python train.py --horizontal_flip=false --parallel_block=false --residual_init="none"
Rows from block 4, named by matrix and row number. Rows with one number belong to one attention dimension. Each number is 128 + 24 x the weight over the matrix's rms, rounded and kept within 0 to 255. All counts start at 0.
# q: attention query (model.blocks.4.attn.q.weight, 160x160), inputs 0-79
# k: attention key (model.blocks.4.attn.k.weight, 160x160), inputs 0-79
q.30 [ 76 108 138 139 139 105  94 104 140 168 115 118 111 140 115 115 109 144 167 117 131 149 124 117 125 129 124 145 114  95 168 141 148 101 117 127  54 144 130 137 124  99 134 164 101 130 103 104  97 141 113 138  96 113 120 131 106 100 155 102 132 101 124 104 116 118 143 150  98  51 147 119 120 153  71 110 153 123 128  90]
k.30 [ 91 168 142 110 124 122 144 128 162 161 131 131 157 144 111 110 149 153 170  94 152 120 104 154 160 104 128  87 152  83 162 102 161 126 161 164 104 163 134 127 104 110 111 119 159 101 110 145 141 161 101  89 126 123 150 102 131 141 115 137 134 133 124 145 136 146 114 183  85 119 158 148  91 117 100 121 138 167 117 128]
q.31 [ 99  87  86 131 167 120 145 126 103 131 112 137 131  94 122  95 108 153 107  63 131  96  88 113 137 146 173 137 101 131 111 148 126  79 123  96 138 144 130 112 135 111 144 120  90 153  97 142 123 135 119 103 142 130  65 217 114 109 108 115 163 120 171 120  97 127 127 111 135 125 113 123 118 119 122 124 205 119 110 125]
k.31 [143 155  90 149 106  99 116 119 107 129 110 135 119 133 147 110 141 120 145 107 109 159 101 110 104 107 132 110 145 111 132  84  81 160 112  98  76 132 144 142 108 148 105 132 182 154 131 107 113  99 118 154 116 127 150 134 109 119 112 129 135 107 124 115 106 157 142  95 138 124 137 142 144 102  40 146 158 100 135 162]
q.32 [150 117 138 109 101 145 136 155 131 133 136 138  93 110 116 134 152 138 163 161 145 123 114 158 133  95 114 151 102  93 100 138 148 143 143 125 119 156 121 163 100 101 135 144 159 109 135 108 135  98 124 106 150  72 140 126 132  95 160 127 161 131 149 113 137 119 133 144 119 119  95 139 103 137 133 134 181 115 145 108]
k.32 [122 155 120 120 138 146 142 121 145 115 138 120 134 151 133 159 150 124 136 118 162 137 126 121  82 142 126 156  96 179 102 126  83 113 152 125 148 130 146 144 135 120 111 152 152 135 101  89 142 133 109 123 128  99 120 122  91 130 131 120 106 152 132 115  84  98 116  90 140 169 147 123 108 159  94 136 134 126 139 108]
q.33 [136 137 121 115 144 130 122 137  90 150 130 125 107 136 146 150  78 125 141 133 147  97 133 159 138 162 147 105 127 171 125 133 146 145 147 127 139 129 139 106 166 128 147 101 106 102 139 152 137 158 130 116 111 131 111 139  99 124 139 126 140  98 131 142 156 127 142 122 131 126 150 114 127 142 142 139 157 113 101 123]
k.33 [117  77 139 136  97 151 130 130  99 112 134  92 102 102  90 121 131 121 114 134 185 120 140 110 125 129 129 104 117 117 130 104 152  89 117 147 127 178 142 140 120 114  94  80 112 131 136 163  97 125 151 145 150 123 104 122 131 125 144 137 117 140 154 110 151 125 136 123 117 144 137 112 104  95 135 113 137 157 102 129]
q.34 [114 108 132 169 135 130 129 181 119 109 151 131 121 112 125 142 143 120 121 133 135 124 106 113 106 145 108 110 151 147  96 132 144 137 145 136 138  93 132  97 127 136 154 115 135 136 126 138 119 139 125 133 134 136 131 152 141 119 132 122 142 131 128 133 173 125 133 127 111 149 134 107 123 134 122 120 131 112 149 155]
k.34 [146 116 140 143 130 145 126 102  99 161 126 117 123 165 129 126 118 102 125  94  97 129 113 140 133 128 129 113 139 111 127 153 120 134 114 145 122 105 153 131 110 108 106 110 140 132 130 137 157 133 142 111 114 114 121  94 153 103 155 149 133 119 142 149 149 126 113 127 114 156 104 111  88 120 150 111 127 127 115 124]
q.35 [116 122 135 123 139 158 128  86 162 112 123 137 119 149 104 127  90 113 163 139 106  95 106 118 118 146 146 153 144 135 106 146 148 168  83 137 133 130 110 143  96  61 139 163 109 141 135 160 120 130 126 126  92  71 107 167 106 152 123 148 160 101 126 167 140 159 107 103  92 170 121 136 105 103 130 168 112 129 151 126]
k.35 [115  93 129 144 137 171 107 105 142 153 149 132 100 157 110 125 148 123 140 109 144 121 125 118 108 132 103 152 111 107 137 134 139 133 125 134 134 140 127 131 127 101 128 126  97 104  84 116 137  68  69 144 144 180 110 177  87 121 180 159 121 178 125 113 129 128 117 140 119 141 125 153 112 127 112 130 107 138 113 165]
q.36 [116 127 141 121 121 122 125 121 164 125  89 114 162 114 137 119 143 154 124 111 121 132 162 123 139 112 141 144 106 128 150 135 138 113 142 156 148 148 131 128 110  94 128 111 131 130 115 132 129 136 144 168 157 135 122 115 120 153 127 146 117 116 106 136 180 144 158  99 122 141 134 154 134 118  93 138 125 116 107 125]
k.36 [128 170  91 126 134 163 135 129 120 131 126 146 110 134  87 137 141 108 103 125  96 147 124 121 114 105 112 154 117 149 106 150 105 157 130 105 103 124 132 143  86 150  92 113 123 113 129 120  88 132 119 111 132 111 155 101 158 126 153 116 157 121 120 158 109 143 116 121 149 157 122  99 118 148 119 130 140 165 140 149]
q.37 [126 143  91  96 151 136 111  98 176 133 173  94 150 153 160 178 117  94  99 180 124 102 110 114 166 129 132 124 153  99  73 149 117 128  98 122 127  99 113 145 105 104 123 167  89 164 128 131 176 188 113 169 126  89  45 149 118 152 127 152 127 101 133 170 134 141 141  68 119 152 139  85 155  86 102 130 117  88 118 121]
k.37 [133  94 123 161 151 184  93 158 137 130  95 116 107 105 125 119 119 113 120 116 161 147  95 119 111 140  96 121 147 117 171 122 202 160  92 151 125  76 139 101 121 172 122 137 120  75 137 114 118 112 128 104 110 198  95 156 128 123 158 148 150 130 107 105  90 151 104 165 125 122 139 133 117 121 120 104 148 140 121 178]
q.38 [127  95 116 145 126 103 153 123 149 167  96 148 154 159 172 112 110 139 129 100 109 150 121 114 112 154 109 164 120 136 137 143 154 144 162 120 155 116 174  75 109  94 141  88 111 148  91 156 146 164 121 125 129 146 131 127 125 135 142 135 120 139 131 121 153 134  88 114 156 158 121 128 144 145 132 167 108 162 137 132]
k.38 [104  97 136 198 148 117 125 127 140 111 148 115 122  99 131 158 161 128 161 107  92 104 137 123 141 119 118 145 125 110 113 160 112 129 128  85 105 125 144 126 137 104 133 125 139 102 139 173 144 124  95 150 131 164  98 170 125 146 107 127 133 147 137 112 155 160 115 129 109  94 116 123 134  99 137 112 117 111 106 128]
q.39 [105  99 154 129  99 124 156 112 159  84  93 124 130 111 151  99 146 142 142 195  97  99 124 111  84 154 131  74 131 158 128 101 149 108 123 140 153 121 152  92 162 105 132 120 101 120  93 109  91 114 140 108 163 102 112 152 176  81 104 139 146 156 141 130 106 150 114 101 105 136 129 109 134 160 134 154 110 136 136 172]
k.39 [156 176 134 144 158 115 117 145 133 129 119 152 145 130 149  73  76 156 141 129 120 107 161 165  64 125 152 110 110 132 123 181 159 151 141 138 148 121 105 165 125 118 123 121 107 126  95 146 110 140 105 146  95  97 131  43 132 183 176 155  93 156 169  90 108 116 117 133 127 132 155 141 110 155 111  88 121 120 135 146]
q.40 [128  87 127 126 105 146 123 143 140 153 126 112 131 132 110 142 144 132 124 126 149 130 141 125 160  98 103 123 146 138 133 166 147  73 126 163 129 114 112 132 125 157 109 153 111 139 127 117 137 125 160 121 151 124 158 142 149  93 154 135  98 143 153 110 116 109 166 145 134 130 146 103 125 151 126 127 130 143 104 149]
k.40 [154 124 129 122 147 124 138 124 114 116 111 132 154 116 136 129 122 119 130 121 142 134 123 114 123 113 124 122 119 162 154 138 138 137 141 141 120 107 111 100 122 121 121 140 130 129 155 115 135 122 119 115  91 137 103 113 131 140 160 163 133 144 133 154 115 126  88 146 106 121 121 105 101 135 137 148 132  89 128 119]
q.41 [118 118  99 130 146 104 117  92 115 138 137 135 130 145 131 154 103 166 114  84 145 112 131 130 133 129 123 145 140 175 148 139 173 140 133 127 123 120 145 101 138 140 125 145 119 125  89 145 123 133 154 162 112 144 173 179 141 130 152 118  81 156 126 140 149  98 148 157 147 118  86 131 115 150 180 156 143 157  91 139]
k.41 [100 125 119 138 132  93 114 121 106 118 165 174 136 141 138 125 134 133 149 137 130  98 123 136 141 118 122 109 129  72 130 110 160 115 123 138 151 105 111 124 101 128 155 131 101 112 101 150 148 141 135 152 133 114 140 142 147 122 143 169 104 119  93 103 157 141 122 132  84 142 164 112 140 124 153 169 138 125 100  68]
q.42 [107 133 118 148 157  96 102 134 140  92 145 120  94 116 123 129 140 152 147 186 130 178 147  99 137  88 142  96 116  95 108 112 122  91 155 151 150 140 148 106 156 119 158  83 136 111 145 125 107 137 147 158 170 124 101 133 132 140 131 154 145 139 161 123 119 124 119 123 100 121 139 135 128 128 114  80 140 141 127 167]
k.42 [149 124 132 130 118 121 131 130 106 144 114  98 139 149 177 115 132  97 102 136 112 132 124 120 157 130 143 136  94 163 120 147 107 142 141 132 141 179 109 122 132 142 141  95 145 168 120 114 131 136 130 148 129 152 132  83 140  81 132 115 124 142 124 186 138  80 112 132 108 115  78 125 145 114  95 123 129 107 145 163]
q.43 [120 155 146  88 100 131 151 143 135 126  97 119 151 136 179 112 143 119  91 113 117 125 125 133 129 148 154 157 136 154 124 131 146 178 150 167 143 125 159 147 124 135 149 110  74 148  82 130 122  65 110 100 153 120 104  87 124 139 114 158 128 138 122  94 109 136 132 121 126 109 139 143 146 117 100 186  91  94 100 127]
k.43 [137 117 119 136 140 120 126 151 152 113 128 130 127  96 111 123 124 142 143 121 108 159 120 123  97 139 111 127 174 142 117 182 130 115 115 132  89 126 112 164 137 110 115 173 139 141  84 124 108 125 162 143 145 106 155 160 103 140 122 121 118 110 138 104 114 128 135 120 141 117 138 160 147 187 150 122 137 100 108 122]
q.44 [132 141 131 114 141  95 120 158 106 125 122 124 128  90 160 150 110 123 125 135 117 150  82 130 131 145 158 125 110 124 130 135  97 129  94 110  85 100  94 126 123  91 110 112 171 128 135 104 126 130 119 140 148 160 132 127 144 155 115 119 117 106 116 123 136  93 103 145 117 110  81 127 154 109 109 144 158  82 130  91]
k.44 [128 113 143  85  98 165  98 141 148 130 119 126 125 105  95 126 135 167 109 110 135 160 119  88 128 126 129 122 128 155 138 109 178 121 163 113  90 177 115 104 131 146 113 161 140 179 131 123 104  70 149 128 115 116 170 125 124 139 130 140 117 133 165 142 146  95 164 103 113 129 140 159 132  95 152 136  97 148 175 143]
q.45 [113 138 131 147 128 115  84 153 163 140 147 121 164 126 122 144 110 130 116 135  80 141  96 157 100 125 109 159 111 138 103 153 108  94 125 107  92 124 140 167 139 112 130 137 162 118 114 106 167 140 159 161 107 124 164 146 130 127 130  91 126 144  97 161 117 160 118 124  96 130 112 150 162 149 120 125 145  94 141 123]
k.45 [107 179 121  84 113 133 125 117 195 151 110 118 114 135 141 141 138  97 152 183 158 152 100 138 156 140 119 155 138  93 118 158 134 138 139 103 144 144 130 166 102 171 161 104 156 120 142 108 123 119 100 112  99 136 125 145 150 115 112  92 150 147 123 108 159 155 151  92 126 147 132 104 135 122 144 118 100 129 156 102]
q.46 [152 125 162 119 148  99 119 103 153 115 125  98 155 111  90 110 158 139 128  85 157 143 139 129  90 132 170 105 150 144 112 140 128 133 111 140  92 144 143  86 126 139 141 123  98 136 110 134 130 156 178 107 105 147 156 149 115 117 115 115 138 105  95 145 136 144 131 138 178 125  64 113 112  80 129 118  82  96 130 118]
k.46 [141 161 127 142 118 117 114  95 127 131 109 123 121 121 101 100  93 102 171 136 122 122  80 115 147 134 172 100 153 122 134  87 161 101 129 126 171 130 141 148 110 166 140 142 140  91 124 161 138  69 120 114 110 135  73  89 162  99 130 105 154 110 113 186 140 127 131 139  88 125 174  90 116  96 182 166 167 143 141 121]
q.47 [151 120 134 171 129 131 145 152 127 104 111 175 172 161 121 138 140 102 140 116  83 146 135 161 138 121 127 126 141 166  97 130 163 142 153  84 144 110 143 143 144 140 138 143 110 111 118  79 163 119  92 114 138 157 124 152 128 159 138 157 104 160 162 147 110  86  99 107 138 176 105 137 115 108 179 132 108 141 186 124]
k.47 [169 116 128 112 160 122 132 137 149  94 147 118 146 124 147 101 111 143 142 116 109 107 132 113 103 118 152  95 147  88 139 134 153 146 134  92 165 118 116 132 132 118 110 174 141 116 119 166 159 145 140 119 113 132 125 120 116 129 149 152 103 120 154  74 148  98 121 122 155 124 116 120 140 115 122 123 115 126 129 143]
q.48 [136 120 156 118 195 136 140  89 119 120 132 144 148  98 170 149 208 101 133 126 131 144 153 157 136 135 152 147 139 145 138  98 152 137 138 113 136 117 123 110 115 139 127  96 132 125 144 134 126 120 122 102 124 100 167 130 106 129 106 129  92 144 122 131 163 150 131 144  77 112 129 127 145 121  96 118 128 134 120 145]
k.48 [143 107 120 170 110 127 159 145 101 143 163 140 107 110 111 140 144  66 143 115 136 152 107 119  64 146  95 127  99  97  70 125 134 151 124 140 138 170 126 133 128 106 135  96 135 118 131 128 125 121 109 162 156 128 122 107 120  79 127 153 141 170 150 112 115 132 122  76 117 135 110 154 125 123 156 137 121 179 120 125]
q.49 [151 120 107 116 130 172 127 103 100 107 139 151 112 150 137 146  89 143 156 130 135  98 102 120 114 123 148 120 106 124 147  93 116 111 121 140  79 132 155  85  99 152 110 102 153 112 142 122 135 157 121 156 123 134  91 161 134 139  86 139 124 115 118 129 103 152 163 116 184 120 124 150 130  97 136 152 156 124 137 116]
k.49 [131 153 118 124 127 108 157  83 143 137 162 184 125 126 141 108 135 116 120 148 129 115  97 131 173 136 101 128  72 133 138 121  92 118 144 134 104 123 136 193 157 133 119  86 103 116 151 133 126 166 135 101 142 120 104 123 124 126 118 150 124 126 147 117  47  78 136 120 149 110 127 150 156 146 140 158 152 149 107 105]
q.50 [115 155 117 127 163 139 124 124 122 107 187 123 123 131  98 169 130 134 152 142 138 139 132 121  83 120 122 131 122 125 119 107 124 138 119 146  69 109 131  87 167 100  86 156 140 138 125 159 105 159 107 117 122 138 150 166 147 127  97 138 128 128 102 184 140 138 104 149 151 107 129 116 118 134 109 160 144 120 120  97]
k.50 [159  91  77 158 152 115 132 129 109 146 116 116 116 135 107 163 116 111 177 148 105  88 159 124 153 161 158  98 137 133 134  97 146 120 137 130 140 109 132 135 131  88 113  95 138 110 141 136 136 123 153 100 143 153 137  90 121 160  95 147  84 162 104 130 147 132 111 150 149 160  93 107 128 111 126 143 172 130  87 123]
q.51 [173 116 122 154 138  98 135 107  97 148  90 137 158 158 115 123  90  94 133 106 149 137 138 117 140 131 129 121 136 131 139 160 153 108 116 145 147 176 139 139  73 147 130 130 115 119 140 170 137 117 148  99 132 107 147 121 125 173 138 144 141 111 145 132 114 125  81 103 162 113 152 126 114 146 129 132  93 115 115  89]
k.51 [162 135 173 151 117 126 121 187 124 119 134 155 140 106 116 122 114 119 134 131 142 107  83 127 144 134 140 131 126  81 129  89 108 128 171 138  74  88 122 106 130 139 135  67 139 131 115 168 138 127 102 122 169  92 138 139 124 109  98 152 116  84 159 162  87 141 119 117 144 161 139 126  90 145 172 128 119 125 111 111]
q.52 [113 147 146 144 169 121 145 150 141  72 142 130 122 125 118 127 176  81 146 117 133  84  95 157 162 116 123  82 109  88 138 155 171 112 166 111  93 111 117  90 108 123  92 105 104 114 155 148 140 163 168 128 165 117 123 128 163 168 109 162 119 167 141 135 143 106 119 144 155 139 118 105 119 143 165 154 137 135  97 138]
k.52 [147 118 103 102 105 132 134 154 124 120 133 135 166 145  85 142 127 154 124 134 129  88 104 120 139 121 160 115 142 142 120 132  91 113 139 169 117 135 155 104 145 100 130  69 159 110 173 139 132 102 120 191 113 158 152 128  86  91 139  85 118 130 166 133 134  82 119 104 111  89 101 134 122  97 114  89 166 127 110 143]
q.53 [137 139  82 139  87 127 110 123 169 124 139 148 134 150 116 128 140 132 131 111 118 150 107 144 118 116 147 168 117 145 125 132 111 139  84 170 116 116 128 111 134 118  92 134 151 104 150 159 142 125 169 112 110 163 169 123 129 111 129 143 139  89 102 127 117 152 132 120 122 141 141 128 103 118 145 113 141 135 105 151]
k.53 [152 116 145 144 124  96 138 159 119 164 143 133 124 126 138 137 133 109 135  91 128 150 129 115 149 102 137 119 138 156  89 124 104 132 161 116 170 107 161  81  99 172 143 140 107 139 118  98 106 145 149 142  99 109 152 138 145 109 125  98 154 141 126 126 101 136 113 105 133 151 143 121 126 111 132  96 141 116 155 123]
q.54 [125 121  94 143 146 119 120 125 175 133 133 172 109 112 130 139 134 104 109 129 158 120 139  90 116 162 161 136 152 108 120 105  68 139 119 112 139 145 107 177  95  92 133 108 107 123 118  91 131 145 170 117 140 139 132 104 103 128 155  94 116 123 133  85 123 158  86 144 119 131 117 128 175 126 163 121 141 109 131 114]
k.54 [118 124 148 130 108 136 132 147 173 105 138  92 123 110 121 138 100 134 129 129 160 160  85 105 138 116 115 108 147 130 135 132 149 121 117 120  79 165 146 137 145  95 109  87 150 100 155 110 115 112 131 113 135 129  96  96 156  92  81 134 144 155  84 116 140 148  75 139 115 139 149 157 162 140 120 101 133 127 155 111]
q.55 [177 154 139  83  58 109 157  91  73 117 129 118 113 167 121 103  75  77 134 138  84 117 159 135 165  92 161 116 130 124 127 119  75 178 155 103 132 140 152 149  89 141 113  68 157 136 100 132 113 115 128 181 107 117 129 146 122  84 120 116 141 121  80 137 154 121 139 121 121  85 125  81 130 119 123 108 109 118  94 115]
k.55 [130 161 105 115 130 152 182 134 125 155 165 119 136 159 155  97 193 178 131 121  94 156 109 122  93 142 132 138 119  91 101 124  54 146 112  80 115  92 135 127 149 114 120 122  91  80 128 109  92 146 137 134 109 118 160 106 124  91 101 102 138 146 144 125 124  91 121 117 144 107  84 121 104 165 110 101 152  82  72 164]
q.56 [127  83 156 153 149  92  99 164 140 123 164 169 112 144 172 131 141 178 144  86 161 149 136 123 134 128 137 126  93 128 152 110  99 118 167 166 135 172 109 134 131 128 157 140  81 176 105 133 161 126 151  90 126 138 155 109 130 159 164 151 145 131 146 107  99 100 112 156 121 161  87 124 151 177 103 142 157 170 146  81]
k.56 [ 99  60 137 167 114 110 120 138 155 118  86 118  97 131  93 140  91 166  87 180 126  91 138 126 148 161 114 102 109 126 113 112 203 118 160 105  71 118 145 106 123 142 137 120 170 123 148 126 145 113 120 104 125 126 146 138 149 147  87 153 104  92 123 131 125 144 121 150  88 128 177 132  94 123 153 119 122 140 130 114]
q.57 [181 112 169 112 159 155 146 142  94 123 132 143 122 153 151  87 137  99 109 154 100 168 129 133 121 109 134 169  87 117 121 133 115 131  80 129 104 119 133 157 119 192 103 119 196 168 139 115 109  93 135 152 107  82 132 152 143 130 125 131 156 143 135  91 123 115 106 127  69  89 119 108 119 123 151 134 120 116 110 150]
k.57 [160 120 147 101 125 133 130 101 149 134 145 166 142 152 133 131 139  99 169 156  56 159 106 171 116 143 146 181 112 121 146 121  89 193 103 103 144  66 154 121 141 122 175 140  97 139 136 116 153 172 146 117 145 136 176 137 154 120 168  91 123 125 151 161 127 153 116 201 155 101 101 145 122 120 137 145 101 121 127 201]
q.58 [102 157 104 115 132 153 112 112 127 197 113 198 143 137 118  96 107  94 140 106 112 144 146 188 101  97  61 157 157 129 155 126 131 165 139 143 158 127 138 160  98 166 127 102 139 117 145  98 171 119 160 123 110 139 134 115 133 163 110 160 140 140 143 114 105 186 168 107 102 134 161 162 106 133 154  92  90 114 123 103]
k.58 [113  90 146 115 131 111 115 180 100 107 126 143 148 117 167 115 114 139 138 119 105 134 149 109 151 161 194 139 132 108 138 112 110 120 122 107 132 137 139 113 134 160 143 113  86 137  99  90 140 106 151 144 106 141 112 167 132  68 101 111 150 109 161 137 109 139  85 118 139 113  92 144 171 146 153 187 118  91 168 121]
q.59 [119 111 111  89 126 111 142 154  91 112 125 117 139  96  94 131 111  89 105 111  92 135 164 129 122 107 143 117 153 167 105 117 107 138 101 127 109 106 128 141 113 123 116 151 150 155 137 101 145 131 121 133 104 105 108 135 101 136 132 132  93 110 140 161 121 142 124 122 118 110 127 136 138 104 122 133 139 118 182 165]
k.59 [136 120 139 112 120  57 152 122  70 110 107  73 118 122 116 124  80 117 119  90 125 116 140  90 115 119 128 182 134 103 119 152 118 144  75 105 117 136 126 140 103 118 111  98 107 108 113 134 119 139 146  70 137  67 179 173 121 115 113 162 159  88 132 131 142  74 133 131 118 106 108  82 137  78 122 156 162 118  98 136]
q.60 [120 108 112 120 104 117 158 122 156 136 107  89 128 144 133 138 114 123 132 118 131 109  92  94 127 119  78 132 110 121 139 139  47 100 112 119 135 110  94 156 141 165 118 162 122 103 122 136 108 151  85 168 140 149 132 130 125  79 167 103 138  51 130 136 149 127 147 111 111 134 130 138 112 139 152 115 140 159  94 128]
k.60 [132 179 139 116 132 136 129 113 151 153 114 133 121 106 139 109 174 122 157  88 115 108 131 134 169 100  54 167 124  98 154 134 142 109 111 108 143 159 164 110 120 146 126 196 127 153 130 115  66 181 120 114 119 129 121 147 136 175 128 141 134 133 128  92  98 172 125 134 128 166 127 140 120 161  99 111  83 126 123 116]
q.61 [147  87 128  93 150 120 125 117 107 117 138 122 114 105 163 115 128 102 119 116 141 111 140 136  83 118 161 126 145 105 106 150 107 117 159 121 121 168 147 134 120 151 146  71 152  95 139 158 123 100 121  97 155 125 149 117  96 155 120 116 145 111 129 111 116 114 105 150 112 137 123  66 145 117 129 116 105 135 170 141]
k.61 [115 191  97 111  94 127 129 149 123 120 114 113 108 158  68 121 159 113 119 147  91 126 117 111  99 104  98  98 118 149 137 129 109 136 140 128  76 125 162 109 149 145  90 118 148 105 156 143 125  89 110 158 168 100 147 154 166  92 134 142 145 130 139 134 170  98 137 116 129 134 128  99 112  87 112 137 120 121 120 138]
q.62 [139 153 145 141 141 132 126 161  79 145  72  91 125 128 138 148 112 140 135 108 136 107 138 170 154 160 121 101 117 131 144 111 158  84 117 109 110 140 117 151  89 129 131 124  89 116 148 177 133 115 149 144 107 143  57 171  82 112 147 118 137 142 140 186 134 139 130 165 100 120 135  91 128 138 149 103 144 141  88 102]
k.62 [174 136  98 121 124 122 147 110 165 160 109 103 148  96 140 151 141  90 143 135 117 134 135 106 100  77 167 111 108 105 137 131  67 140 134 148 118 148 118 147 178 127 119 124 164 141  93 155 153  94 124 164 113 115 159  92 119  92 134 114 132 113 138 101 112 115 144 149 119 119 129 101 121  92 156 144 139 161 128 158]
q.63 [118 121 117 181 136  97  91 173  96 140 147 115 117 126 155 131 142 144 100  99 108  85 139 138 136 146 101 103 123 166 139 108 155 135 155 140 130 128 151 105 154 180 132 109 104 162 147 105 107 131 103 118 133 125  90 151 118 148 131 144 127  95 117 137 129 146 136 100 164 116 146 151 139 161 125 139 130 155 137 116]
k.63 [119 166 139 102  98 183 115 116 107 112 134 131 127  89  92 144 135 143 145 128 134 121 145 151 121 113  88 102 134  93 143 170 170  96 126 164 117 131 147 116 116 108 141 106  98 110 123 122 200 165 113 148 139 126 101 131 107 130 109 183 122 129 158  88 158 135 127 158 106 115 137 151 138  93 158 113 137 146 152 129]
q.64 [115 122 130 102 147 155 166  89 136 145  77 141 144 134 139 127 105  88 144  76 148 141 166 115 132 126  75 135 152 125 115 134  77 100  85 112 160 134 115 126 133  64 168 140 142 116 158 110 139 129 185 110  75  94 168 118 149 160 100 108 119 134 175  87 147 117 150 132  91 141 121 161 146 105 112  85 118 122 102  98]
k.64 [136 142 104 112  51 161 112 127 101 123 176 154 109 188  99 128 105 149 130 151 111 128 129 102 188  85 149 140 181 116 112 154 142 157 154 126 124  80 138  80 182 154 132 112 140 165 109 161 127 151 159 137 135 125 143 113 161  96 116 104 176 115 150 162 155 124 131 142 134  85 157 116 109 128 120 151 110 116 133 121]
q.65 [131 138 157 112  98  92 121 104 113 132 143 156 127 114  82 134 126 108 108 138 131 132 151 173 184 125 170 112  99  93 128 122 138 134 181  86 133 147 119 133 137  98 125 131 122 195 144 149 155 159  83 134 141 135 127 116 152 122 135  97 147  47 126 167 149 126 124 104 119 119 159 141  75 150 158 162 110  92 105 111]
k.65 [149 125 145 131  77 159 118 114  93 160 155 177 169 113 148 114 107 120 119 122 141  79 131 114 138 127 130 117  83 134 138 111 128 140 128 123 136 132 129 172  91  83 147 126 155 142 148 109 157 187 131 109 160 120 126 133 137  70 135 155 147  60 111 117 110 103 174 146 106 133 119 135 133 119 117 160 131 125 136 166]
q.66 [121 125  95 105 116 120 139 100  92 138 116 148 122 129 127 127 121 132 141 162 122 130  78 130 124 166 110 123 118 133 132 143 115 134 112  98 122 136  82 132 129 139 145 109 140 130 133 115 137 157 168 135 160  99  96 109 135  76 119 121 117 140 147 124 134 143 162 141 145 138 133 123  67 106 140 137 113  94 124  79]
k.66 [156 143 140 157 120 212 118 131 148 111 162 118 102  90 138 110 167 109 123 131 112 110 112 145 141 147  90 114  86  97 108 147 108 131 118  94 109 140 117 135 133 101 139 161 158 117 101 103 155 115 173 119 167 113  95 102  91  83 127 140 121 148 104  81 194  97 129 136 115 155 103 143 136  78  82 111 142 170 124 144]
q.67 [133 122 130 118  88 129 120 122  98 106 149 155 125 167 132 138 104 146 161 128 108 135 121 119 118 161 131 143 112 127 111 140 140  91  94 144 112 141 122 127 127  88 119 102 115 110 170 130 125 124 153 115 134 139 116 139 138 159 140 138 112 156 107 121 135 105 133 139 143 143 125  99 172 149 159 127 103 146 109 108]
k.67 [ 99  96 129 104 118 143 137  96  93  99 153 154 128 143 157 111 151 101 121  85 126 125 102 133 169 132 146 106 151 125 143 105 152 108 138 135 101 139 152 115 119 122 101 130 150 106  98 107 138 124 134 124 120 150  88 116 125 126 129 140 131 166 144 135 136 126 137  89 105  86 110 105 125 125 144 112 130 162 108 127]
q.68 [ 89 137 110  90 162 189 105 113 126 106  93 138 124 133  98 129 173 137 113 156 116 139 126 140 130 132 112 120 176 131 124  86 140 140 130 190  31 143  95 136 159 151 116  96 137  66 127 151 171 169 146  65 136 155 129 137 152 114 105 133 135 137 143  93 142  93 145 133  92 118 164 157  86 143  99 112 152 142 106 175]
k.68 [124 126 140 108 155 129 116 121 130 124 138  81 117 154  58 140 130 144 135 147 125 158 147 140  83 150 186 123 107 180 110 136 140 120 131  97 118  80 143 154 146 104 119 139 181 190 152 128 111 153 160 195 112  98 174  99 132 194 140  95 131  86 131 146 136 107 152 175 170 115 146 121 134 125 143 120 161 128 147 173]
q.69 [129 134 158 154  96 170 148 131 133 101 133 109 134  93 150 159 168 139  96 157  97 107 109 148 166 134 110  64 121 124  88 102 166 172 147 130 164 145 156 134 107 131 120  65  98 115 141 113 146 132  93  42 107 119 125 175 189  81 120 139 114 144 135 127 143 116 139 113 122 124 121 122 116 127 134  98 107 159  66 151]
k.69 [147 187 170 139 136 178 124 109  81 129 156 171 103 130 114 148  83 108 118 121 129 136 140 111  82 134 147 160 101  95 159 165 142 135 112 105  88 152 111 137  86 131 129 143 205 140 144 117 128 158 107 186 113 135 132 158 107 166 122 147 156 184 141 130 121 130 156  84 130 156 139 102 107 102 130 113 136 132 119 151]
q.70 [158  93  98 155  93 163 134 155 102  92 145 101 142 153 151 148 151 151 110 120  45  87 160 107 136 149 147  85  90 135 129 125 172  99 133 145 138 107  96 130 102 115 129 122 134 106 159 103 133 149 118  75 168 120 104 159  97  88 109 128 125 127 116 136 148 130 112 101 121  88 112 138 133 121 164 171 173 162 128 124]
k.70 [135 104 140 129 154 128 144 113  66 120 171 140 190 141 132 103  99 134 115  92 125 154 116 144 119 133 210 148 152 145 160 119 116  88 149 114 122 127 118  96 155 161  77 149 127 136 114  41 141 140  88 184 140 114 107 145 104 112 134 147 137 163 124 120 132  89 140 148 171 115 165 175 151 190 116 139 121 147 135 120]
q.71 [113 143 119 128 126 124 124  62 143 137 138 157  74 150 106 115  92 101  91 141 148  96 110  75 119 165 152  80 133 138  83 131 126 121 139 172 144  50 143 119 165 166 126  76 121 117 101 126 136 131  96 126 141 104 119 109 158 138 125 137 139 175 100 135 117 147 119 133  96 164 114 107 128 166 131 171 118 151 112 127]
k.71 [135 163 118 114 142 126 123  98 161  98 131 158 112 134 118 139 159 127 104  92 166 124  99 152 143 149 112 145 156 157 144 114 137 137  96 149 118 141 122 128 146 108 120 150 140 132  92 123 125 138 153 179 146 111 132 167 129 111 141 126 141 172 119 132 105 124 111 179 105 181 131 114 123  79  94  81 166  93 134 141]
q.72 [133 146 153 121 120 112 116 185 101  70  93 116 132 145 130 105 143 130 142 135 156 139  98 152 120 126 160 135 135 131 113  60 146  83 132 115 133 105  96 177 159 127 108 119  86 131 180 110 158 126 111 134 112 129 113 121 106  93 146 109 110  89 150 128 140 147  90  87 171 131 155 124 141 147  93  97 148 107 128 132]
k.72 [126 141 122 137 132 118 119 159 113 119 130  87 109  53 134 116 133 188 125 196 157 126 103 141  86  98 110 132 135 139 129  97  82 124 114 106 100  84 116 145 152 138 134 118 166 124  72 160 124 121 127  85 124 117 157 125 101 116 128 103 144  93 124 136 103 135 131  82 164 131 122 156 122 131 151 143 143 141 139 104]